config = dict(
    arch='dit',
    model='image diffusion model',
    dataset='analogue clock faces',
    train_examples=195000,
    image_size=32,
    horizontal_flip=False,
    conditioning='none',
    objective='v',
    cond_dim=192,
    norm='layernorm',
    activation='swiglu',
    mlp_ratio=2.67,
    head_dim=64,
    fused_qkv=True,
    qk_norm=False,
    inner_norm=True,
    patch_size=[2, 2],
    layers=10,
    width=160,
    positions='learned',
    optimizer='normuon',
    muon_scale='match_rms_adamw',
    lr=0.0032,
    momentum=0.95,
    nesterov=True,
    orthogonalizer='newton_schulz_5',
    adamw_lr_other_params=0.0021,
    steps=20900,
    batch_size=128,
    epochs=13.7,
    lr_schedule='cosine',
    final_lr_fraction=0,
    warmup_steps=1040,
    weight_decay=0.03,
    adamw_weight_decay_other_params=0.01,
)
Rows from block 6, named by matrix and row number. Rows with one number belong to one neuron. Each number is 128 + 24 x the weight over its row's rms, rounded and kept within 0 to 255. All counts start at 0. Numbers have three digits each. After the name is the row's rms in percent of the matrix's.
# gate: MLP gate (model.blocks.6.mlp.gate.weight, 416x160), inputs 0-159
# fc1: MLP up (model.blocks.6.mlp.fc1.weight, 416x160), inputs 0-159
# fc2: MLP down (model.blocks.6.mlp.fc2.weight, 160x416, transposed), outputs 0-159
gate.52 106:129135109117118093150145167107115113161152158133114135088110121145143123124153157079156176114114086093125148117095118156114116097131067141076133129139121115124202106122119164111109143073115110133113149130100135125150167168154108125121106146121128117103152111099138104135116105101178094135085129102120117164128140166097106121131165129122129150133159148141122128142100154129141079189104124123149106084129130093102128121146134113158089112125098137114132113157086126125120151103109159
fc1.52 099:182121086113148113104144152117178090145122074140154150108125089165153151129169102127156169129107127112133127123106120173099146134137160163125118153128126145151139139162154110135124119090113134132132128126135181127149121149147112143136119143114149111131130134182156097129095131123170103132077093104141085124101125176143116129084149117146121132155139105180121141108105139095105095117112178133118144114130180117116123131142163133167121136161115115133114109200159127129166146123127129
fc2.52 089:148132110095141119129166144115102162156125109113134135135087107074116173171135129126157161119134149169101137111159162114138166129090144107158144128139142121118121145126121118109088146088100117117125100148110120131096135120108145160157096150135166110122120100084162124130165167145147128144081125131116083119137148125113141140111118164180134111093178105117154189137144105158137108114147114104122115138124101148138158138111074061155143168143133130120168168127149095134137127149135147
gate.53 095:145133135120149065166179147135132184141143183118128157132141120115112093130128152130116126119122135142106104164130099081161175137113140135131130174117100142136061135123130099125156153118127122139135081149142179130127131119147126176121131139160140172106144086168146150133106141157155119153136127144122150114138113140119118101136128123091119135126109119109146113099127113138206103124095087114092147083134084084128105123144175120127102180116135152129124148099103146140125124136127127
fc1.53 100:156137136133120088114119129126163140136127127176129124116181066113145119133094136121106104152096106095106130131124133112121160128135148132120171079087112134113125130145121149136142133119115152132157142145137142087118181112131148120132136120105142162163090109181155071134132144129112153102160121130158146150131146188119114118105170091096101110089134098082147151196184115087105130148143109104138126089141109101128107116131143129124111151114109110135146136100131083101112128099150114
fc2.53 098:153118129138112141067129158103137194139111127089115116151129135104095142119132134121141098151135140156141116072113089120125120123107118097139128137160130129165101152139167156117087087103135080117085104114124118105113086162132121099127137125126106126124189130097112126133148137147127121150119141137093131139139124090121098100100099107144156122111137097082123129097098101118168094146086097112182098107142116120140153105118103102133177129122152094107108111128104108071161110128148107
gate.54 105:107157142101111148133177076164078093144123144162156136124137146139059136106106125144166113114132118157137126090168073115126106106106145133141156144127128148120127120130118173131167138162132095109113106093110141117160110112142153134134137149089112146125144134152152129122118104127111109090136146143103141143114126085122154151158108122164135107114103114115163122070136144089108213136156175123151113132142116136133107110134081139120156084119187109127146138138139128127125121114119153
fc1.54 097:147131175131121124094151126091123161074143179095123126175125175142141160172106112118070146141143132149099124112140132129128093158146159091139107135130103109122115118089131103130111093112114155155140104171139110125105159112105106142112132102129141160102125115148130108131102105145128145170083129108153104092119145132143140180111137154141116119159158106116131117148118097146124084158131157099123116106131164147141145112116144182114132131104165143106092145117117177191110152148141100
fc2.54 105:124161120119115168102132109121119108093101097143121141157111167141159155119135153126069151105120165098114145128118107107119092123117161112101160164126168129122150097116131110086078144171095127100106125178114114143093139159120104142114122116082097141141134148115114111126132144119155152086133142128140093094108100156114120152113104087142135108140134169112092134085100136117123092150074130125136080147052147157126136128111128132114128117083125121146151132100099116161115105124097105
gate.55 108:141120130131110148174116117113103120156126071097149150144133148138145153128141123142188097135138127156104124164169148152160121136107163097180172135157110149174118149158096138188129100153106099164131129110123137134110119087116134152110106143125118073118129144123154170137125136177098123132075128141116093123110152127116159114106167109149135105172084149130108133144138130116115144085151113120130153118127130147107128175138113089096134095130144128143158101167110120123149101159090121
fc1.55 110:111112113135118137175067104114123127122139147090160122151112144160093110106155146110136098129132105135120114090103109136101139145095056115088138153166085139113097087200124124128122142173118143094098128144147082119128151119133114141171137145095128102180154151093129145172144125118131176139126169114101139118109154138127132112114103160116161141146145146118105105121157118120139148096162155130155124154116136147097135149137133138094155133143095143125135126096151168143178139121111141
fc2.55 100:139149107109080132160146073141121153115133197175149114113141136098141141152151115108096125188114191152159134138169133142083131144169140133123122124126150157148121160129139125122102083135098115142117125143167139102086126129122138156135127126166123125062119121121084114144157126123152116125139157101121100125127144127117118122090126124185146136153130130123126152148103098118111130119076136152189107143121114131164105144132096074135128136146087118129128140111126129139084141121176119
gate.56 099:106097145092153080124130137119116128099152158112143130095149114122089155117162147143137129107134133149138124154145168158137130160143101132112151093163135096124128140174138127157149124152106104086144135125128129144103134123198135129093132103093111110158131163134123121150127056153123145099109139127141115151094119127160099138151166106164101151114110105112155136134089102121105124102142132202166117112114125139166143114167081152134120113122126117070151148110158113096150130077130138
fc1.56 101:099106128129094122111115124119113104140097092086105120136094143148134102096153115094161148141160154156169139144143097114177107093166098150138151098100143129142137104129106133161169115128157133158115123140140164150086097116111135136164124118120118077134151107147082097112129162133099117145138143126101121117149124146133135161103107146098088139119104108108054142119161154127118167146091122110078128105112123132137124134122147151130117180116116131160165153163107113168142186123111151
fc2.56 099:138143139163117110122107150125139125160159203111157115132116164128098075104143137115153106161116154140159139153133141151142103133150147110152141091161112141162155104126120170146144119145159131121095103145144122133151116132113156113141128137078128103138172185122082122151160128120149104094163120109127140176120083115124142154139183131088126162111152115138153110126165112153146146091142113164098111138166153093152112121136157131117116151121148111093097097133125136159107155159118170
gate.57 104:124130175119139128073137114121156127239110134122090140058126118142146101117092114125098133119115119120068102119110120111106106150133130151139125133125124169114133120193134156147159091118141127134107142169103135141111118143113125108173081192135130094169141097088111109151137105114128147110151124152131115164108133097107119115120148140123138083125148127121124104106156138139128103120136167116132144145119171115138114167118129118075113099138138127115130116126126126112149097142102127
fc1.57 099:109138098134104119147091167137077140021196156142155158175108105129138112140137148094155133134125141125134159102133110160171146140100166125106127136143106068133086110105129098131112153123127143096114170108188145139125129155147121137144128130150121124107177138147132148051138113152139095118118149119150130145103150138134122105133121105102114096141109118139093115139136130126138154143153110135126131095140144152120104159120145110110128161117095118137124104117157109107121146132145154
fc2.57 097:115117083097100134174123172149132127172121122165076141171118124136155114108146137106136142110127099126096171093096150129135153129152151120076108131117169111133139121131119146114146108116103128112047131137117128099123108151122130138127149085126102142174158109139147146108127130118128069109077163148112123175182127121111103134164096097103156118110076081121148118085114152154164130125138143118127119111159115136151120146114094140104145117114126131131120106146136127159085134129142108
gate.58 100:113130107134109107140114147148112091117140144106134146129090115078126155130138124168129155160109118157104155122125138136128119094105136114171150098124107119156133130134071154131130098114119104133176134119134142110090133114125124118124119184150119147158114118111129108136120128136100090170149153135093146154144101127131150117146127162143125165102139110152173096129184128161169171171135108147137155115152143108210132090113091131126153109103098149117121119163136147098097174131186101
fc1.58 092:096082125122116150125159161113086111137141171105138147127109097127110129120152149098106126125127170099150135113120114127162139141133164155160135116130066099147102149115160094144117141111135088138102103153140179082089147087130118141139154097169121109100088134140104156140111119161163140094157163127146116146122101147147114104113140113113115162143115140129128085127156164142129123079081115148115151099084110108137129169128141125124134154095118148118120150186110071106150102113128132
fc2.58 109:142152081085141122159180120148123140114127123167094149135136168142123110112129132165120155168118121123103157110134119120119105141146129113131105114190174112168122120123113170131172157173115142114148194124119096130111109113121127153131097093097103125111149111148116121130170114098090121128117125165142145095145117087139092128135125150150142142122128128103102110091137089151079145146167149107110113143134138098070147151120148121128121127121106151119149145079109124127140089194117107
gate.59 097:123069141137176144127132159110106127108108126127180101157126113104154101129109147103126129089173097144145114134117119073129114160110101145107102160173135142113147135090127139110104072121111123145111150150156119115109150120095116156103157126099118078130170125087148152104133108127140092129108152079076140125097096129099133118104101117098132151134107135164105092097101101154115099151136164130141156138112137161102133094098142112127086150141157103124125154156151092137137147158136122
fc1.59 099:090118149129126181116149096143147114155103099116130092126140099107130110109124119131101126104132104105152117114112137111101151128093168131159142139145118114115119116106147139148103150090138107167116147131123149096098104126097104129127113122141080093114137118123118146127154144079158098155168122089050121145132119136124112121126119156168122142136130161160113134124118112143079098191085131099152138148127115124136089099087134166152105119097122102134092141103208143127092130140136166
fc2.59 098:097146161115134173135143145106130157146139137117151134133130120066146162150120088127155097110113118141112106180162133130118112110123063129131143104142142171141170155130104180122107155133157093118126100142144096078119151130110132112136115121117106087112131141159118084139096135179149102134129126119146150112123154148128109153147118153157177148177146126090157152146099118133128111125189118152136118148145111131141169114141154145147114146089120106141164128129059097103140110130117146
gate.60 112:109177106135147108145088090159106129141154084119154103103201121119135157141124152136096134149125101143107116107139138173163122142102149149129132154113119148114120124145126069140117105118106179170146121123093109176086106123140126104132115144126104112149085121196174112092152147100117129123101118114136123132120134148118151074160124125152110104130116109146117078124108132160117136121147107099107159188110106121104122124141140131170116100124127116127132146126155127124102094083104146
fc1.60 098:134113133139131109140168075162118129131095168125102153116095102099138082178167117145137120112126139131121127091144125131096145119125128070159171104130110135144179109124146153116140160145125137132132111119135109139106109104120106129117166129115163104129147142101155133127165132172144121087129141116117136159142165083092118136130088121115140109153133145132113140092161168157129102129115125163133123168149138153139135156115169133156159174141134087139146135138150143088166087063141077
fc2.60 094:115136109155168029107082125107112124142130132145106104139069120147112111131156098106120127090150124099111148150123165161082091114089137171146094130095112123148108116133139163141158107155094140147140156151139115108094133124111132126127132132109145113162101130142095136145123125135121109112167108140133144125126143151141111155137161112096115099150092125091125132145098148132116118118153123161128157092162111097105118110122156120122097059121089098144095116135144083102093149125104111
gate.61 102:105141141128135178124097096118096097104149128163111132136118143091152118114116097111112107140103121111071136139114112158114159165124142149138119147158180139187107131144162159160119125093086125128168145119141105155085084137140107114120143111126121064112122158102105144127155104123105126091121118146081113167132166140158139145155127119120136084144141166088123146160161119107137145111120148140121121119165131128154139126131116121114135107154129131101151110135211075131140124119170126
fc1.61 101:113093148143129096106109105160133132170124111111105089139152089106124126105151106153112131176150144142109136150134132102139153144143165101143107101144136123161146130148136099166137094170150128128085160128125145129100133124119133171157118131096106176106115095107117174124136143138111136150113133140128137113075121187130110150128166107124131082169156136112105123157129125128113164085134156155100148121167116094130170109137119070170129177102082126129154132169157117100144118123102141
fc2.61 086:174110153121123144122133126074114111111138138151127121107151138115087116119128128166140123146125133120141127154114099146143097122094115140172085200094119153134130084128130132144141149137109150119162123117161113080139097128116118109127113116122099109109185130157119140116134085141133164135131212145163146098115119118162118168165118115137133155133110121130126113121099134099101118194137077131131121127121149129171102135122099107137059146120121101141114161159131142120147110153076111
gate.62 099:124115135098095171116167092124112158134102160117143137096137140119111124130123127122133142114185116176128119123118125115096113127097100100094160163144089137117129146107202137169122188137090173110095080113144103135113145120131133127133133157126090128154078122126114118120128126176135146139143087132112107122129171145139146120109139114117134154105165122126107122067125163206099123148140092123122138089133139155140127090129135142159175146139133120132121170110141150157131150119127135
fc1.62 096:194101152119087146133112128143157129131116146119135139115113113140109138113139132160120149098134123119130167110189120140188110175122070136168138147095119151132097134150106137132095122172157160124155129101152126143118139137121127142122088140101116172140117132140124154172114124167116077126171133132158106173104159097119117140143114102100140126170121104098128148163124141120172129121171109132158174131118130136143100134133105146118099192108140137115125171111115108132148145126092173
fc2.62 118:136133112147137163106118124156125213138156113116085122128149113087129131151129170136109093125140096151128079126164164115140107197089135151161129110102154149128169124130125167092159109169133100117116056101128149123151134157126138161103045125141134171143154105128123130110101125118097110116134162129130137137160115134125149153092128105118158106124117118165130128133113100133082123163142136103149122123157136099128099101104143125131147115141125117129120111105116100148123145135094133
gate.63 101:132170117070133159193138155135145134128130109154155173144160128139081163114110124146150118110125118173124161132132114174130139119104136090121126139165125127145156169141129128188120125088112144169109112134107132139170071110125155124095130158125158116114145096127152102109155186075115084120118094130125125128125138090115131127154115111122172137115099109117099106136099088110120111117138141132114125152122109092122172121151128142157098139160137157151139143097127130142099165126102090
fc1.63 087:149145133130115120136113124102096114104116154151104124147085121130133115127144084133096147082105120123137113138107134127107138146152143103152125133119148050124114048133110122086159104117121145116128175159154100125116146127101110119201141118123102156090171174120109096123134095197144165155113118141153091128150136153129123126168109137106103129087170163139095103132143125141106128124123108138147156095108154112069109124113111152101134118134112109125139109139136137118148108104162131
fc2.63 096:104112115131133105171124108118106116113155116176171098079108141132141119106156162121106147148099147166166112095138140080168133104134161113110095141161133148107126115125146191101143124116165177108112111113129168141148138177126105148108122119131123071116124128100129111144133137106128146109106133147079130107119106130160150111127126112157082092122135144161107165096075130134128189105136149095161142089115148106148120126144094123128126130100115081126103154113114133163110159117122136
gate.64 085:079145153138068176105133110136101148123103148100130133144166105097116154071115120125110092116128158125117123088107140150092096103087108128089113129146100089146132126104061155147126086107157098119147095120119088112134155116155096096095105125126133139162150145091141104116124109105101128087110144097173102104141139145107163139104181127118119121128117133132094110121106104100147116091070155115138134154137121127132133113113110135108116132131140172133077137110119135124160129149136132
fc1.64 114:114153168094083092160146155152094122165153127129107144126131150115132152129145110136102100106135123151113115094148146101118093122137125140141148132152076109103110119143118119138105123095127111113153140106076134133113132127090100157103089139165177105119138136109156115115135093130104098115072123049138128124084112109101147123161121104135146098094110170108110130118159123144110109131124136105124138148132138064143085171108163090117128096161114134109096152129126143151105137131137078
fc2.64 100:140132158128120164162107134134140122159081102107141065134135155129127139163121102126148121099109139146137150080102146137082068114143098117122104118134128148115150143120152123145116159123139149168133138167107106117112110073086126107119129155108164136116102062118105051102086131110117135152123119095091132146106141086133101154116146134126151134163139139132186155131134146139148095119132109147124136128142122166150157127176171127142111130129148132140150125148149114130166080140103131
gate.65 113:155133143176120138160064128132123114160121087135141161128137105159109095119148146101165138116093099129116113126114127144143150120120160117084166136198124112124156130199090086136141111130107134117143123102133110152119141104107131156128133161157142094134120126104155125135145157136110142136114150136101167162124132138136138078122123119094131132133123129153122149124117108146145118136129096070160131135108123097110093138110161136144156169065138208149119108138114136138132079121100106
fc1.65 097:109088122127117082113114104181154119179140116133130137152102114115172127109162161143165132097060124162097100121173126142112135177108152136092131144184074100112157137118111112116123126105096124107158150125126120120111108138106140091131108136129133122148178155105135145130120163129168107146092177097108122149112105143148153117105119102120076111134140125181121110107122161147110095120111113158132123110109132115164115162110172161132149090127165140147124142137139135154143104121136135
fc2.65 104:142132146161174114133122132124129104128135060115168114152110138161103110153102150111167113112121122100183118157080178138119164141102098130121179123155156138136134080124118161174112130140113143121165120120138138116147146145114119139103111087133133166159135185103080135135124126122153087107182137122143101169136100128125137132148154137094127170120129123165112134114122109117116152125139096162132139093114136098134111096134138145099092115095171154126135108103129127121088136167095093
gate.66 089:159117140152146126120123125132171102115101146135116110115107129116114136141145124155173134118145129104174134105090093092088082139169141090147124110098139141129122128183126114152090172155113134137124138154151101126141170131137161147078118145205131139169154101122126088109132143111153137090106132116155160133146168136172121189144123106132144100144119132137103127122130120096108124124105116160123150182139105091126092157127119157143082157135138082143127134122127122098150099143149157
fc1.66 101:150137125068138155070123152139074108139091101141095110149154160093165085139137110153100113140111137144151122126133102099139097117098117118061110160145104085189120134165106109136122134143122149177152119143151116143159059130089121141123098097094119140144087122101180135180118141116161075117118137116134118171135140128113126124127150128124122090133121131116140138140157109152124114145115127125127143129170099091120130145076142131150156130138125120122165114134134129114122120135121126
fc2.66 110:125148165037137135074134108137113160134065151117099136143142118144078126083114129150145094136159110130051108147135183106135125106131146160073131109132132108194141117117157108121131114141122109136166146158085135149134182131141130141113128122137107132112145137138183132173128135150149114138144136134122088124127141105122125146140139131146109123137101128150149113096114131114115097136126128153113117153152108142182127147089131136149140110125142123145070129130140105091143131146132124
gate.67 095:134112168154126135152138137090122150117093119183083134112123046125108134107146136148173155148148149114159143142118128113134149123160107112127115128139124111164122099139121149145132131144129136124165135152138170089136101099116137161104119123151142096142156160147106154083124123136186135126156126131104108110103170088163130154089117143126097152079105142117076099128132117143123132084140129164170132091116145132084110116087148141106148134129136093148139149112103096144135107122170171
fc1.67 100:152172186135130152103152164139081137135113148126140158111126135089091140126114159101112129130096113145127134117108135145099095074141122103134107184134123138129136125165107109123116158131168165168134172104104142137116128117115127132159104150084115171122095161143106181128121113113116080096118085093127160108125098112164134151125122138144117105134104112106110138118107111110117190145136114135208135129140143128122152154134133138114140135154151115133121167125161146114112078135133174
fc2.67 098:145125116179123135116106161113137115126116177105142138150155128162154127129118144146171118124127141095151075103055122162101110102132127153121161113183145143103118129129132132143092106136110105120094120086130140087115119124103118137140125120148119162175150089167118154102118114139080080153146082119150167130196096126125131145125116115115141104126090151127144136158171125147126140156137132124191146116118119113130115110138127120132117130091114114124155105132073141088138166150119152
gate.68 105:102132156121150155092102127144096129117180128131113112127123130140130106110143107103134155117104136128106136095154135139142112146109112083128126126143131133092147105093091156118123122100159071135142115156184141100140089151160130146166079161118135143099191124119164108078155131159120154129143142152105106138126119108131116104130132085130103133148142166138174151136118130118111145128141172088092132145107129131148106173094126118171161088124120097152134116096142121177192120101130149
fc1.68 099:146135075104156108099121145099165128159154150129127177124130113140132133144173100130141133170035147098175122108127095138135167156214140138130110105155086129112124104126109156119113122120113141135144149149094114106112131128117124094144163084118113126122123127141155130100108110131146131111103143139113147113148110144119159125145094135140139141132132165141156141106150133140100142105156137129128093119123193150109137161119104174172142146135134103111136113086125102094112162138154102
fc2.68 088:140145086070145123126107156143127143105127124137138153134120148093092116140146114110102107133186115144116104147099118118149181116121098118118132140149107128155085118129135166111139138111076101117168128098109159102144139134141128152106137118111079088204095117091130105150120153136106101150099117090118132144158098129144118136113101105125152126094118127060114126124146113131140122116118122180105147172124092129141145129132164156150168137125158150130167131137166166086124130171114118
gate.69 113:111089120083136108121111145128125122183132148131122109113101136121122164097134104141123119131124098118125173173146136133148138148122102150130072149140169138184135104133162106135133143117065163110111105092129097106159110119112109110097155104134161132148117081102131109146144116119138081118113120157102114107052153135129127130143092132123128093115127133102144139112101153120118102145143088152147152111109118113107181147108111120138116142122171114089183165169112096118124142144083129
fc1.69 110:154096112110100151159095137170125139098106140128128111131099127114139132137151155138107166114170125151133126127152174137130125128160134120090118130065152090169091134120138132124146115149166114162110124156150149107149138074111100112163118115161110137124127135100135150152149105126125152131117151158143151140148094156124128132119132124119120153146154147202129117167157152123136103134092099146049125126140172145141106140114125171097128136115139157098075106140124131137167142151141191
fc2.69 097:153123147129134137136106150136122115120110101147155133134129078149142078133091165073124139066103109088118103120150129136141100083115091091094135093172132108106120104119127144166126098125154128120083152153118132160162137140143129142114135147123149075090119078160124118119098135125144125119095145090129148157125101153121117094159071093136110135145127121115118116122176103121140161128174118127111127153134115178125142131105108162130139141101167146132134186115151139160158093141128144
gate.70 106:134133127090099153163144205166127142115107121172138139113128140115124166125164104152130137184138128157123156146151111152151136119135132062137161154121120127148148145185155171115133113143144161166106135149157142069117114117116129175107124159112142126186163156128147138118109136153118133127085115153142145138178073144104100116136162132145127129127130162094097158119125114128156142096138101121147136107109142116103136133124161101140165135120134094135136118161128147125125116150165165
fc1.70 097:114105142125145120131126107158083142119098159152102150071127107127143131156123130108132099153132154142130153128167074123143139161136116101120140138078100149112107142130147140149126107165120122158124149118156142072099119126131128140135089139125126152111118137140151151110123120125123162097099152151161174123138125176094132094134148083123115169143146175066130174112093145153132167075147110108130124141111139083130149162103152075117143134149102120140085145141084108106138160132155132
fc2.70 095:124105123131126130133155090097143127146128127136102163075089131143130140152151122069133074144140144141104097124073179127147159103124099135121132119166144124115111152126170130122111162151152107136112110132109078123100138140147126162118076122135120168098116131136174114126127125127105106153099141079125163111156113142142163084122109105133100166161142168193140102181138078139115142153162138153142117141124081111145155129111128091138109137134142150112139152124130137146116101119105154
gate.71 095:111141130156123088157155120125145057133108170127108129125147149101124136130141172088125116138142165143128131112088134141142139117166114116145126169100160131155087152148153137126078182115163104119152100124129111165093099128131128136166116124166105110120122161094120144134124140125139123106174162133147152171149136156103075177106085156106123088085164134133113109131135135126100162131122117102144099140169151147144100107153117125170150116122156152137142155131135136109181132134124100
fc1.71 083:167076086135132106130087155156153085139134168137136158144119133130134141130161155102117114145135172178126120099132151119126105170190116104161134137101155130119092146119153092138123177194051118090172146148123144134088098101129135116131116122147124132136122124085132124138130119104117100130111168134136118148124138132114130136070121125134144113088131122168121095148157136098108117132130103130166121156146138125114128142146117069142115095112151145123133166165110120134119142145092132
fc2.71 103:155103116148146112139123145142113191150116160147122105141157147139140100120151163106147170154131088081118139137154116140118134175108142132136131115147074121149202078129124120131120076145083146140160136152106139158167135108126120121130124136131144115126130121133126119130127118127139098107135161097121147079096134139133167152076152147105111179214098102133119128145095130142175134117127166130149140129163138122143113118137132093139133149122139142123109105122131126074135179115147127
gate.72 097:097173132087169090120138139135126092138114114146152122090160159145142113128101123113150094149098137112157156139114066143115151147148188108156134134113053100124163148182120127103197169135082164136092139128157118132147152139109114129109108096156155120125141106165132106128117123167136135104123122104086137109115122182122114113116107129158120126108127132107151140088151167115104094114105085109140102121127141124150136106129109126136129157149133133103133145147129138119118091156146117
fc1.72 115:145133120120102148123140136118104134134144122121125140117076095150094129113155161073124133119147121171141085112132127146108149137121074165144145109105162150153102123095126157142085121105156084162160105141164153109139142151123144120127133165127127137120123139125108129131121119106117131177122083127154126139185103051110163139164135124136145119175114129127102097146129112136139134134154178121125150147121129133103096169156105146078118145093127115114148110122107149127080171090073149
fc2.72 115:124136175172145113107145106134108111173137139107141162102112155108093133150094118119103142142102160105128117099139100170131118088112164127131113135114109122121156124127164137165118123164159157134161142080105136148142112105156117118156121103154124118130172133166160144127116112127118154139154076130122119083104126102163137121114102165128141138101142135155131107120144161134104131138092126112124121179131102126109165096149129121121155183121142147121130133109156132178231145091126137
gate.73 102:149115117077167094182139123136120134129139160100127136096131139143141137133151129134141126145159144126154111132150166177092185130101111113156118103117217135126121169125169115135118089158162147171136109115104098146096135121102134167142129162116112076150155104101136131153112185166155135142138109157137110099119113119155115133133115133108138171142119142159134122144119114177100118146135136148135134123090130171124127132138140136141117113135149082155099118095144141128092158120137081
fc1.73 097:125140149132184096136100121135136084110161125153191161101162133128119158090126180116084156155151107170162143128142165121127141155131147149094101105112123124100177151099156085144125104173131144140134141090124078127112121098142126142112118150079144140122092103125148146128150125087180093106158095120080097125108149163165109140154152134135138096135150116148127120134118122120114136112162120109138127103121122112145138103130140153113089152105117148117172130109123108117113172120106138
fc2.73 106:105160144130169141072116165140139139134123104144115108094138147117133120104109156161139108099130081132126155131109111130136160140142127140162132150160071153146109116120079101087142107115133122109128165113111154131120111106108134118113164159119144135146143115201112137108162145142109118137122140121131115091127124135135142188140105071133151127121138150111109101099202136104128076114133152157142121105109136144127065136140120095135103138086138098131135134123095165092176116099110112
gate.74 094:144134143131173175117116165140140149117145135143149105122081107170133100115090126185129128117157098132135162076128109122116117183125131132139144078122099148126099150185104131138144125121118151111150156133158141102129138155127127117104123129174121154190113157075115136144129132064151112133088131047110146122134122108166126133130141119140110117161137168147141090144118130135128122116166132116161126136132110091144149138133141167138141151159117119118111110162145117082138150168117129
fc1.74 097:137155153121117111117138124107134140132123128149132120125142140076146127130146118045158155139120122137131096171134133076145090140145174141068092145132173121099154153112142121123148130134123113125075107123122105158116139121122162158128110134099128155091109100104150156106159099116105106102105076122107140127079142110137150153142079144126117119124139133152106068114111129127139163121120136148188136130143146167139128114112138161133099098116156114152159134102158169120099101077150126
fc2.74 104:133166150138110103122199153128129139124127122111100132132093141155109105129144110073142157125124143115109170159097119113148132117130089138099128134100111099099148117124134122098115098132162143121125164120139116119062150132142129157129120129137107140163126154132108172121098119152113108189137144085139129150099151139126104102153140133126126106133110147142127083140151088126101131153087055083140125082145172110107147138129103153131133160148177131149091170145106181139139117106120120
gate.75 086:125147146134123158106136092132090140112138117074082155122179133116119114110128162155163114127145113149156178121130125116147114158113143158101177116113132142140093152100090127158122139113137129132135172137121150093097139146132133112102112055165104175098117140062114100122145101150125157163118054133173121134128138129107140120128114156130110140152125136118165163129123117103153143115111140150151107091115148146127137100135159106126128101147122137120132096165123075138146103097091122
fc1.75 094:098123129162155142157136163122145140156126113153095102139095131115105164135189147112134136113111099075122160131154122170064096173144127118137100151146124105121148140121134141138144108128112091119114132124110122138125144120116106073122084110122150149161174160139110163121129150148107128114159072143138172119144184110116156169185159135122100136102125121133102087130138141125140123125144119154164132122107127165178141129121149186131104150118138127110144086130134146130111144103086137
fc2.75 096:117131099161151115145126097158117143124132132096120129157082103164133107116182115128169119103138117117113141152103097154103107162109134132162144110129138128144151112122122122138152138121116161123178134154129142168108111122122115076079098100133172151138093111117123139116108138115113112142154094091087159151112196155137088160161088111096087131144159123147128114130120098146149148170103135159129094089101131124118101125150116185124161085135119118121123165127108109121149135142180145
gate.76 098:157128163093157114153147124096108099110165175119089080087101151175095099142160105118138132102138130109102142137114096119108117174122113121143138171094135145109103146165149136138147148128155143158107103146138104182112124150127152117114115123182102112157116128146112114132130177138127131064108117112133136106166131149100115133111127095156150159137131122128154149134134152150126136134123145153124125136177073109143133155130078095166109105127113106125085123133181138094122096132145098
fc1.76 094:160152126149156109106148131163141138150069126115144083123115113152139121107122147094116101136104133107192117150120150100112163138121109169128130138096126116119144102206093103107110143139132111105117144107113148124115163097145111139101140095122124126128130125145137134145159080149120120139151113118090109094077121121138148118153115156140128121103138053080163151161104100126121082133146118107137126118170160134131067099133147132130124170167133113126164121115116105102149119114137174
fc2.76 094:153154107140115110101130137135139128136127104127148144170152159099091163161124148118158135106112093076126170114113131165143134180082132101136167143069170127104138151124197135133121151114099060137119165121137140130119076105147133119132088125160104146126128104084113129127124092116136132164121117182097107102093117120146116109130172130102138131139125132125071161145138120095151153138127111108135097085100151134129159124113137091129110138142147164115156137105125112106111128140116114
gate.77 094:104136140121152136103161138126147087254087143111131128146154138110133136130112135108114118121134150097098126104106114077147176147115129093096130152123123104136098106160110091161086138114089114138140131132043106126124135174147131136098138127171154132149155123111106112190147110105112166086125138143119120140096121117130108122120140115116131116133142107103086104139137116112123140121130161126119125160151091120131139140113121117105109136108096144107094129107130124123122101100107149
fc1.77 088:146125108126130120123139167127162119187080131128136177116167175108144141126146132138163121123135113069088111115131092093161152133155104126081118159151113146116106118153119095065124155129131122126173123128104110102121156166105128113123149131109105145158091152113180158158132129133123124118125110138131157091118124162121137126143113099107129155131132146120121101114107175148097174107101114135128124080141147131128149147091112139196093097114112136078128105114124085121147148111145132
fc2.77 082:108132159154127142102108121131154127096074121159127124153161150125099098151130114107144127114122111128089129156142157079126151141101124141091137109104147102116145129133156089127074119142103142142169120058154151140091120173153130128130162125101139150094138129135109113175140133172130173164108154107140113138081115185130120094123139139141132158162199113151126116135108140115140151148119157109123151119144122134113081098145149118145126115120136163124182119138110131134121064122146136
gate.78 091:141157118148130091136095149111099172142101122153111082152097122100148120108131109168139149136117146138107109119148089147149151082155120116116123161120109127129127091192118112137100107112146143142148119140156120130145114110091057125131118127139111108142148113080126150111152123136139150140112142116147144140152099153082143159110120144104129114098101134134100117128141137164124124110103109120116121136147105066142153196107093150106198144133128137091166127085112134084121136097166155
fc1.78 095:108103138155134137117151145124175150114145180156196127158181137075146136154154155116129164150111158136125167118083101126122082135159124147129134146107137148114121173111122149136129122105173113122113133148143130134144140151150134069118128143123100149123087109112146080119131127081099116111138097098063118131150114153132151180116101111144126094136125100129100116172105133116159103107127139129151131133105114122091098127147140102155123159147091089104128119115107092108151116145097129
fc2.78 111:119107152140127122119124120134120121112084115078103140112143145168124164114138107122163110159134101114075112086180129115178111131133163114137138137147119129125106140126154113101165154159135093132157138143087109114122146104156158119112124138140089145140157082168175104120127158145139081122148107140182119117099098156152116149112156096141100196131110125167174085125092079095130119135139126123139166118116117137156117170104136119135086115138123124117091135144107125096137125109136158